Weights of a small masked spectrogram model: depths [2, 5, 5], batches of 256.
Rows from block 5 of a small masked spectrogram model, named by matrix and row number. Rows with one number belong to one channel. Each number is 50 + 15 x the weight over its row's rms, rounded and kept within 0 to 99. All counts start at 0.
After each channel's rows are labels from the 100 clips, of 14848, where the channel reaches its highest value: "strongest on" is what is common among them; "peak in band" is the frequency band that holds the peak. Only what is clearly more common there than usual is listed. The data: notes from a synthesiser with random patches. In brackets: how many of the 100.
# convs1: 3x3 conv (model.blocks.5.convs.1.weight, 80x80x3x3, each kernel summed), inputs 0-79
# convs2: expand pointwise conv (model.blocks.5.convs.2.weight, 336x80x1x1, transposed), outputs 0-67

convs1.13:58 67 39 58 36 30 44 51 52 38 54 63 42 18 58 62 45 52 52 56 50 60 62 33 40 79 38 22 61 50 80 79 11 59 51 94 50 31 46 39 32 69 70 52 68 63 51 73 57 32 55 65 76 61 58 48 55 56 61 55 31 80 54 55 62 46 40 51 35 40 43 52 44 69 25 51 52 50 53 61
convs2.13:55 70 43 50 27 37 33 26 55 74 34 88 40 48 60 66 67 34 40 24 49 41 63 24 04 43 40 55 51 71 33 40 44 43 46 28 58 31 34 47 30 55 50 42 35 77 45 51 78 67 55 60 51 45 50 20 53 54 43 48 44 58 42 58 50 39 66 43
strongest on: filter wobble (57)
peak in band: 250 to 500 Hz (33)

convs1.28:65 57 23 64 27 38 52 36 55 62 39 71 36 53 43 60 57 50 43 52 41 52 44 54 39 46 72 45 54 55 38 58 34 50 70 43 65 32 11 51 44 78 27 52 55 79 30 55 63 41 50 58 47 36 44 37 80 61 35 32 19 46 81 70 28 61 30 43 46 77 38 58 36 59 27 51 73 40 58 65
convs2.28:44 16 29 70 54 46 39 41 45 42 55 44 66 21 36 70 34 39 36 38 47 24 65 59 45 56 53 44 24 18 45 65 70 61 64 39 35 39 49 52 72 47 56 43 26 49 61 59 00 41 46 67 56 57 30 79 46 54 19 48 33 39 76 33 71 46 70 58
strongest on: bass register (66); pad (60)
peak in band: 250 to 500 Hz (45); 0 to 250 Hz (33)

convs1.22:58 62 61 50 63 35 43 23 48 74 27 53 12 53 35 46 47 39 56 34 62 44 52 55 28 51 52 81 57 62 81 51 69 67 62 51 00 62 39 33 48 51 28 59 59 72 46 56 60 57 43 64 66 53 64 25 56 55 60 41 36 27 48 46 11 52 57 49 55 31 40 40 54 50 55 62 47 66 41 54
convs2.22:56 72 31 63 49 40 62 77 65 51 52 33 37 64 23 69 60 64 12 57 73 42 37 52 35 62 66 44 81 41 31 67 78 40 71 39 36 43 38 41 70 56 60 59 39 46 27 62 42 37 48 32 55 38 51 52 46 36 72 19 53 77 66 55 64 60 28 66
strongest on: vibrato (52); glide (45); square (43)
peak in band: 2000 to 4000 Hz (52)

convs1.33:44 48 65 31 26 74 71 58 39 50 46 24 46 62 61 52 32 51 53 53 56 43 68 57 54 35 36 45 77 45 48 28 51 49 66 24 42 46 56 20 51 65 53 60 74 70 10 27 67 39 58 41 37 75 35 32 47 69 65 51 24 38 41 42 42 47 36 44 32 51 44 51 56 27 45 20 60 56 25 68
convs2.33:73 42 49 43 67 33 69 40 50 33 60 71 46 52 65 80 47 44 40 29 21 50 38 28 66 49 59 47 68 18 31 76 41 59 65 24 57 49 54 62 61 43 66 49 51 38 60 70 43 84 63 54 58 73 21 25 66 48 37 59 52 33 57 31 56 43 33 54
strongest on: saw (25)
peak in band: 250 to 500 Hz (61)

convs1.39:46 07 77 43 45 64 69 36 61 55 35 31 60 46 46 68 11 56 56 64 30 57 36 63 51 50 26 59 16 31 50 45 33 32 45 65 52 37 52 23 64 42 40 43 58 64 56 57 52 52 44 41 67 39 43 40 62 54 35 48 58 57 40 44 36 90 67 32 58 65 59 54 39 31 41 66 62 52 17 50
convs2.39:39 61 45 46 67 52 48 52 47 49 49 59 55 47 33 58 70 48 35 65 45 35 76 35 50 31 48 39 71 41 45 35 52 50 39 58 66 57 35 05 54 55 44 29 68 48 59 53 46 53 50 45 37 51 35 29 50 41 57 50 38 70 29 55 52 34 33 44
strongest on: gate (64)
peak in band: 2000 to 4000 Hz (52)

convs1.4:44 82 52 50 62 53 64 64 42 57 41 58 46 46 57 64 37 36 57 00 31 57 82 61 55 67 49 34 62 54 62 77 41 43 58 45 57 44 41 30 64 67 65 67 68 69 31 27 59 44 50 44 77 57 48 44 67 20 72 49 48 52 76 58 46 41 24 53 45 48 64 40 40 26 42 45 58 62 39 71
convs2.4:38 52 45 36 54 60 31 50 78 44 38 38 56 55 78 32 55 64 71 36 61 66 57 49 47 56 55 77 29 61 35 51 57 36 52 43 42 39 52 03 42 66 31 45 60 52 48 47 52 48 47 58 67 30 72 56 53 60 42 34 46 47 88 99 54 66 58 27
strongest on: swell (60)
peak in band: 1000 to 2000 Hz (45)

convs1.38:45 52 27 57 34 35 43 54 67 34 54 55 43 29 21 63 41 24 73 49 55 51 97 33 71 76 59 35 32 37 72 40 53 60 64 49 70 58 62 47 34 28 63 64 48 63 58 65 44 45 26 58 50 56 41 21 51 42 51 41 57 42 74 35 51 39 56 26 54 30 64 49 43 23 34 51 71 36 40 60
convs2.38:50 39 53 38 36 62 35 66 53 86 58 14 32 47 44 61 34 52 45 55 28 57 79 44 62 36 43 66 72 24 61 65 52 61 68 54 69 53 55 59 47 68 40 37 55 55 45 43 24 67 64 32 73 63 57 41 34 61 51 15 56 79 49 76 43 27 76 22
strongest on: gate (51); pitch class: A (31)
peak in band: 0 to 250 Hz (41)

convs1.14:34 55 36 47 46 26 60 59 61 68 62 50 55 54 79 47 29 41 47 57 67 62 60 30 36 18 45 27 36 32 78 36 55 58 43 62 56 70 31 48 55 10 50 57 39 83 39 74 46 41 37 74 56 54 40 67 42 49 68 45 51 84 31 39 54 33 45 38 74 64 51 51 36 42 51 65 74 42 44 46
convs2.14:54 56 41 45 40 40 49 60 30 58 72 63 70 63 60 25 66 48 23 53 56 53 33 41 41 69 43 27 70 58 69 30 50 60 09 49 60 57 41 59 54 66 50 37 51 63 55 15 63 62 39 44 62 57 55 41 32 24 49 51 57 52 70 39 66 36 82 57
strongest on: vibrato (73); glide (48); inharmonic FM (38)
peak in band: 2000 to 4000 Hz (58)

convs1.78:45 38 39 68 28 47 25 47 46 61 68 47 55 50 62 47 44 41 31 51 92 55 52 33 43 61 35 58 51 61 62 38 14 39 51 55 35 33 46 46 69 20 27 46 67 47 56 35 70 66 51 76 67 57 69 24 62 44 63 25 74 40 27 64 70 51 55 68 45 68 51 37 59 58 43 75 50 71 50 65
convs2.78:51 60 32 45 22 56 37 47 20 36 55 36 57 61 77 47 33 47 50 41 50 42 42 30 60 66 48 40 20 58 48 52 56 52 60 77 48 62 58 62 71 37 40 17 46 71 27 53 58 58 44 55 44 93 44 43 66 32 35 85 43 68 43 41 58 58 51 34
strongest on: echo (85); pluck (71); triangle (35)
peak in band: 500 to 1000 Hz (35)

convs1.60:59 38 18 43 36 62 64 37 73 30 26 54 49 31 66 37 55 57 34 66 58 58 54 54 46 59 46 11 55 61 50 48 21 69 66 57 55 44 46 47 68 77 50 31 50 48 56 74 44 32 43 77 37 71 73 54 56 68 47 57 61 52 40 45 49 34 53 51 44 94 51 51 43 51 26 71 19 58 45 36
convs2.60:49 39 75 67 57 21 82 56 62 53 36 50 49 40 21 54 38 77 33 43 34 76 55 39 59 66 62 59 37 49 58 44 89 70 42 64 17 99 57 52 35 16 61 61 42 35 32 46 27 56 36 48 46 38 51 37 71 83 17 31 56 64 39 57 41 33 46 58
strongest on: filter wobble (46)
peak in band: 250 to 500 Hz (40); 500 to 1000 Hz (31)

convs1.56:44 20 78 58 50 33 31 36 50 44 46 52 53 09 51 46 29 57 59 45 63 43 70 37 41 50 80 47 43 41 51 71 56 45 45 53 44 41 81 52 58 37 29 51 99 66 35 26 40 69 50 56 37 76 53 39 53 37 51 60 80 64 70 41 45 47 49 39 31 38 37 32 49 42 47 44 56 62 50 71
convs2.56:41 74 45 35 63 56 53 38 45 54 27 34 77 65 35 54 48 63 44 73 60 68 55 56 56 57 50 48 53 58 66 53 15 46 46 52 69 36 55 55 25 43 42 35 76 73 74 74 54 17 48 47 46 52 44 61 65 44 51 84 57 66 60 54 24 50 50 52
strongest on: triangle (26)
peak in band: 1000 to 2000 Hz (39)

convs1.70:33 31 12 47 37 58 63 41 75 44 57 58 45 40 48 69 38 38 53 44 50 56 82 44 35 69 54 19 29 60 41 42 22 68 61 57 62 63 84 29 72 28 50 48 44 46 49 74 54 32 14 63 40 54 59 39 81 44 42 60 44 43 62 51 49 31 46 54 52 65 63 26 51 46 28 60 56 62 50 51
convs2.70:43 56 59 64 25 63 70 48 44 41 93 52 41 62 63 41 59 41 51 85 69 40 54 33 43 72 28 44 75 60 39 54 46 41 28 36 52 42 53 72 67 70 46 64 84 56 70 60 63 54 52 56 27 57 54 71 54 31 46 40 64 52 44 45 67 38 40 34
strongest on: echo (91); pluck (78); glide (47); oscillator: harmonic FM (26)
peak in band: 1000 to 2000 Hz (30)

convs1.10:92 28 46 63 76 66 47 40 31 65 31 49 57 57 70 51 57 43 58 58 64 32 65 42 57 65 49 75 71 40 69 28 23 37 64 50 35 51 80 23 42 58 52 79 77 51 46 36 52 45 70 45 43 49 35 35 27 50 68 47 56 35 19 48 73 39 67 44 55 45 64 52 39 61 50 53 39 57 40 36
convs2.10:58 51 58 44 79 42 62 57 48 70 57 55 65 57 31 65 60 51 65 43 45 49 75 52 47 31 66 26 35 30 60 45 85 65 64 45 48 47 61 44 51 10 62 56 59 43 26 27 72 58 35 56 53 28 60 48 49 93 14 50 22 54 39 35 40 35 35 54
strongest on: glide (100)
peak in band: 1000 to 2000 Hz (37)

convs1.69:32 35 71 27 70 54 74 38 64 75 44 35 71 61 65 61 31 45 75 47 57 59 85 59 30 59 51 62 41 47 86 43 12 68 35 55 45 58 43 25 51 39 52 62 70 64 39 60 55 53 61 62 62 47 65 61 51 49 63 36 67 73 32 43 65 40 63 43 47 40 51 52 46 64 44 68 16 68 55 50
convs2.69:51 43 37 58 34 68 43 62 44 52 53 53 49 20 37 51 35 58 60 73 56 30 51 63 55 49 54 62 62 63 28 38 63 25 59 64 34 44 58 41 64 33 57 82 60 50 36 52 34 75 48 51 44 71 32 28 70 60 31 86 58 59 64 56 61 73 45 72
strongest on: glide (69)
peak in band: 500 to 1000 Hz (31)

convs1.26:37 54 43 32 24 41 32 41 58 36 60 47 49 46 67 48 01 70 47 69 70 56 62 57 38 74 42 34 41 44 31 58 16 64 50 51 67 59 10 52 51 17 64 49 43 62 53 49 63 54 66 47 83 51 49 49 64 34 55 40 58 40 63 66 48 52 36 48 45 25 79 59 36 44 67 53 58 36 40 47
convs2.26:36 64 60 53 47 72 60 47 71 43 20 33 77 43 35 59 62 54 50 69 61 68 25 37 34 54 61 31 58 23 58 22 67 47 62 30 71 31 57 16 50 53 25 30 53 38 63 23 42 38 53 09 74 67 26 53 49 64 62 19 41 41 53 77 43 61 25 59
strongest on: echo (95); harmonic FM (25)
peak in band: 1000 to 2000 Hz (31)

convs1.19:32 35 22 53 62 33 53 23 57 61 45 53 42 22 59 47 34 48 49 55 46 68 31 40 60 79 51 34 66 53 53 55 52 63 36 65 54 39 26 42 48 29 81 62 31 67 64 60 51 62 60 68 35 33 52 49 77 73 51 64 52 58 56 34 64 81 35 39 69 69 46 61 29 62 29 69 51 61 32 77
convs2.19:65 34 66 45 48 82 55 66 14 70 54 22 76 49 69 40 40 58 18 53 60 45 30 80 49 42 37 21 52 37 75 33 13 60 34 39 81 81 25 36 57 45 38 51 64 51 66 63 63 53 80 42 29 53 23 67 48 52 59 60 62 51 66 33 64 53 68 61
strongest on: pluck (53)
peak in band: 0 to 250 Hz (51)

convs1.55:24 19 44 29 33 67 46 34 62 64 40 59 54 30 52 54 44 17 61 58 43 59 34 40 21 66 35 21 55 61 52 45 50 56 60 71 40 38 65 16 67 15 49 46 58 59 81 65 52 57 54 43 56 16 51 61 51 64 25 32 41 44 41 58 58 39 63 69 47 52 72 62 46 40 54 61 58 50 37 65
convs2.55:50 52 54 74 69 05 46 60 45 47 60 39 38 56 26 40 57 47 21 10 34 40 64 43 73 76 63 45 41 49 42 43 49 44 47 35 45 02 44 36 43 40 64 63 42 32 58 55 45 47 63 49 37 51 46 17 53 41 77 54 78 58 47 55 70 48 47 57
strongest on: pitch class: F# (33); triangle (32); pitch class: G (25)
peak in band: 250 to 500 Hz (44)

convs1.36:33 38 12 51 34 50 68 58 72 57 57 48 34 51 57 87 30 04 61 66 54 61 67 44 42 66 37 19 43 61 67 49 32 61 53 53 54 45 52 20 76 22 32 46 49 59 67 69 44 44 26 64 63 31 71 54 51 52 43 57 50 48 47 53 63 37 70 38 46 73 61 57 53 53 34 57 52 39 43 63
convs2.36:41 45 33 52 51 40 54 55 74 43 50 54 43 64 43 26 61 43 48 56 40 71 41 39 30 51 45 47 41 44 59 77 22 54 55 49 76 47 50 54 54 43 48 61 49 56 37 86 36 44 70 55 46 34 54 82 57 62 59 18 63 33 35 54 61 57 62 54
strongest on: echo (65); pluck (55); filter wobble (49)
peak in band: 250 to 500 Hz (39)

convs1.40:62 49 66 48 47 60 47 38 43 43 38 63 52 46 56 64 37 36 61 52 70 62 60 38 42 59 70 52 54 40 54 34 44 61 63 60 53 55 65 12 33 26 31 44 84 57 50 56 76 35 58 60 88 37 71 60 67 37 85 71 50 51 52 68 21 24 41 36 71 47 49 32 65 44 38 72 63 31 46 42
convs2.40:47 29 26 60 75 43 63 56 58 19 52 44 37 49 51 26 58 61 37 56 68 22 45 29 34 59 69 66 43 62 45 45 62 72 45 57 64 31 33 41 42 60 32 35 57 54 53 57 33 50 52 39 23 62 57 65 56 31 43 43 39 25 81 49 21 51 38 56
strongest on: glide (72); square (26)
peak in band: 2000 to 4000 Hz (52)

convs1.18:47 58 64 42 40 38 49 52 39 51 39 23 46 36 56 59 48 43 49 39 45 68 77 30 69 52 69 19 46 06 44 43 38 67 42 56 63 59 58 03 21 94 66 63 54 45 61 43 60 47 50 52 30 44 30 37 55 42 68 53 40 26 57 51 56 41 72 57 49 44 64 73 54 57 73 53 43 53 51 40
convs2.18:75 43 36 13 56 66 49 27 45 51 34 67 56 26 26 34 66 58 66 69 57 55 55 53 56 40 18 64 57 51 47 43 76 35 13 30 40 34 61 65 42 39 39 33 74 78 52 71 47 39 41 59 43 36 34 44 55 40 43 55 59 54 61 66 39 39 66 51
strongest on: filter wobble (79); low-pass (54)
peak in band: 250 to 500 Hz (39)

convs1.34:33 61 21 51 56 60 21 60 74 65 55 76 71 42 44 38 46 27 50 47 63 63 54 83 57 56 51 31 41 68 18 50 78 63 48 66 42 53 42 35 47 41 40 42 41 52 57 53 32 66 40 56 59 32 47 62 40 43 62 57 62 49 41 69 41 10 47 54 32 47 69 35 63 40 77 21 55 41 69 71
convs2.34:55 51 23 67 49 40 40 43 66 32 12 68 45 29 48 63 58 52 36 56 51 50 57 36 49 26 53 74 53 40 51 62 39 31 72 55 25 53 52 67 54 72 71 48 27 25 73 54 39 44 53 75 65 29 65 56 48 54 38 58 50 42 39 54 40 29 50 30
strongest on: gate (58)
peak in band: 2000 to 4000 Hz (60)

convs1.63:81 30 55 48 43 62 54 71 20 59 51 59 46 46 70 43 64 22 48 39 58 71 37 58 91 65 46 53 48 50 19 76 61 65 63 40 08 59 65 48 55 55 47 43 62 45 45 40 63 46 64 38 50 35 58 53 49 62 64 37 51 47 35 67 42 32 53 34 56 41 77 43 66 43 63 54 11 63 54 69
convs2.63:54 34 42 49 92 55 57 62 55 59 73 46 69 48 62 46 54 29 50 56 50 75 65 30 93 55 37 57 38 58 71 57 55 53 43 44 75 40 67 67 54 48 48 52 39 52 69 41 61 62 93 54 55 66 29 47 62 67 58 37 40 54 38 51 81 45 60 28
strongest on: drive (64); glide (46)
peak in band: 1000 to 2000 Hz (58)

convs1.24:27 50 46 31 54 63 34 54 50 60 36 58 40 39 61 59 32 19 62 32 36 70 91 53 52 67 47 31 52 69 25 49 51 28 62 68 23 46 64 44 45 56 61 65 53 67 39 51 36 64 28 45 55 26 56 51 34 45 57 34 50 50 48 47 51 16 67 51 41 26 68 58 62 39 57 26 62 48 55 91
convs2.24:70 41 51 42 56 49 25 52 43 38 23 45 70 30 65 60 28 68 39 40 51 46 38 38 49 48 63 42 07 62 39 54 64 59 69 62 42 39 90 54 64 25 46 51 59 40 28 33 23 48 26 43 42 63 78 44 38 81 30 60 37 52 99 65 28 82 63 36
strongest on: swell (57)
peak in band: 0 to 250 Hz (43)

convs1.67:45 41 45 55 53 46 70 54 33 79 29 37 58 43 64 65 37 25 46 13 25 55 75 47 44 31 59 94 47 39 48 65 22 42 53 52 62 60 48 29 74 60 33 46 66 42 74 71 44 39 59 58 48 53 57 44 44 62 62 67 67 72 76 50 33 51 55 47 62 46 32 52 38 35 44 46 49 43 71 80
convs2.67:61 54 47 52 16 34 42 42 47 40 28 53 70 20 59 44 51 46 36 20 40 47 49 54 20 73 51 46 51 64 60 24 36 38 46 74 51 41 40 66 37 50 25 99 44 62 54 57 45 57 68 34 36 52 40 43 36 56 67 33 52 33 35 58 51 41 48 81
strongest on: glide (100); square (28); triangle (27)
peak in band: 1000 to 2000 Hz (44)

convs1.5:61 61 64 59 65 55 65 61 17 58 28 51 35 38 41 40 51 43 40 17 35 54 53 60 51 69 68 60 54 41 61 33 78 54 78 67 38 56 75 60 43 53 03 54 43 67 46 21 51 60 45 57 44 42 49 39 35 44 55 45 52 48 45 48 37 49 42 44 70 47 91 71 58 40 49 56 11 60 54 59
convs2.5:40 58 51 40 08 43 61 54 66 48 45 58 54 35 55 63 44 61 39 26 44 50 48 41 37 57 39 50 36 74 45 55 41 50 53 51 51 44 40 44 46 29 61 70 54 40 54 49 34 22 40 37 59 50 14 64 26 37 77 49 42 35 39 50 59 51 40 89
strongest on: hard sync (57)
peak in band: 1000 to 2000 Hz (39)

convs1.6:07 40 44 55 41 49 37 29 43 51 48 50 41 82 45 39 66 42 43 44 38 54 63 51 32 66 40 57 61 48 47 77 00 61 61 54 52 47 38 29 57 17 57 52 37 62 60 56 48 48 56 69 55 66 40 73 66 33 60 54 65 23 64 45 42 62 43 54 71 39 58 34 39 37 48 33 30 61 62 37
convs2.6:63 41 44 19 54 51 42 66 54 63 63 59 51 23 74 37 82 53 40 59 51 30 70 39 56 30 29 82 61 53 49 43 29 40 34 42 53 49 27 64 53 63 38 40 52 45 45 75 40 46 69 59 29 58 33 36 46 33 66 63 15 56 76 30 39 28 47 47
strongest on: glide (96); pluck (50)
peak in band: 1000 to 2000 Hz (41); 500 to 1000 Hz (30)

convs1.21:40 51 60 17 63 62 49 45 39 61 33 38 70 67 39 61 61 56 45 39 37 54 51 61 71 59 50 46 33 50 63 67 38 45 66 39 31 64 34 76 41 47 39 57 55 70 62 42 56 38 61 76 52 53 36 52 65 29 72 39 90 41 48 47 06 37 64 22 53 60 41 54 54 28 54 68 39 71 35 20
convs2.21:64 49 55 40 48 54 53 50 41 53 39 42 70 64 49 33 57 69 44 65 46 57 81 46 56 37 37 46 61 43 56 71 27 74 23 47 42 74 46 69 66 63 34 43 54 59 54 61 56 58 52 33 50 09 40 60 47 42 68 54 43 37 49 51 63 81 69 36
strongest on: glide (88); triangle (26)
peak in band: 500 to 1000 Hz (36)

convs1.68:67 33 36 54 84 56 46 51 65 53 49 41 45 74 20 55 56 24 49 22 64 45 63 53 47 70 44 75 38 59 41 69 44 46 42 60 21 44 40 50 51 51 20 35 53 71 23 69 46 72 62 94 59 41 38 50 59 55 42 57 41 51 75 43 63 56 57 37 83 41 66 36 52 44 45 46 64 65 51 65
convs2.68:83 54 42 47 82 59 47 55 62 58 63 54 68 52 56 67 60 55 32 50 42 44 07 35 54 39 52 56 49 47 61 50 34 44 56 47 53 37 36 52 73 68 54 49 39 59 55 99 49 21 51 66 41 39 68 34 52 39 62 43 48 44 53 44 56 59 45 28
strongest on: glide (57); drive (57); hard sync (29)
peak in band: 500 to 1000 Hz (34); 1000 to 2000 Hz (31)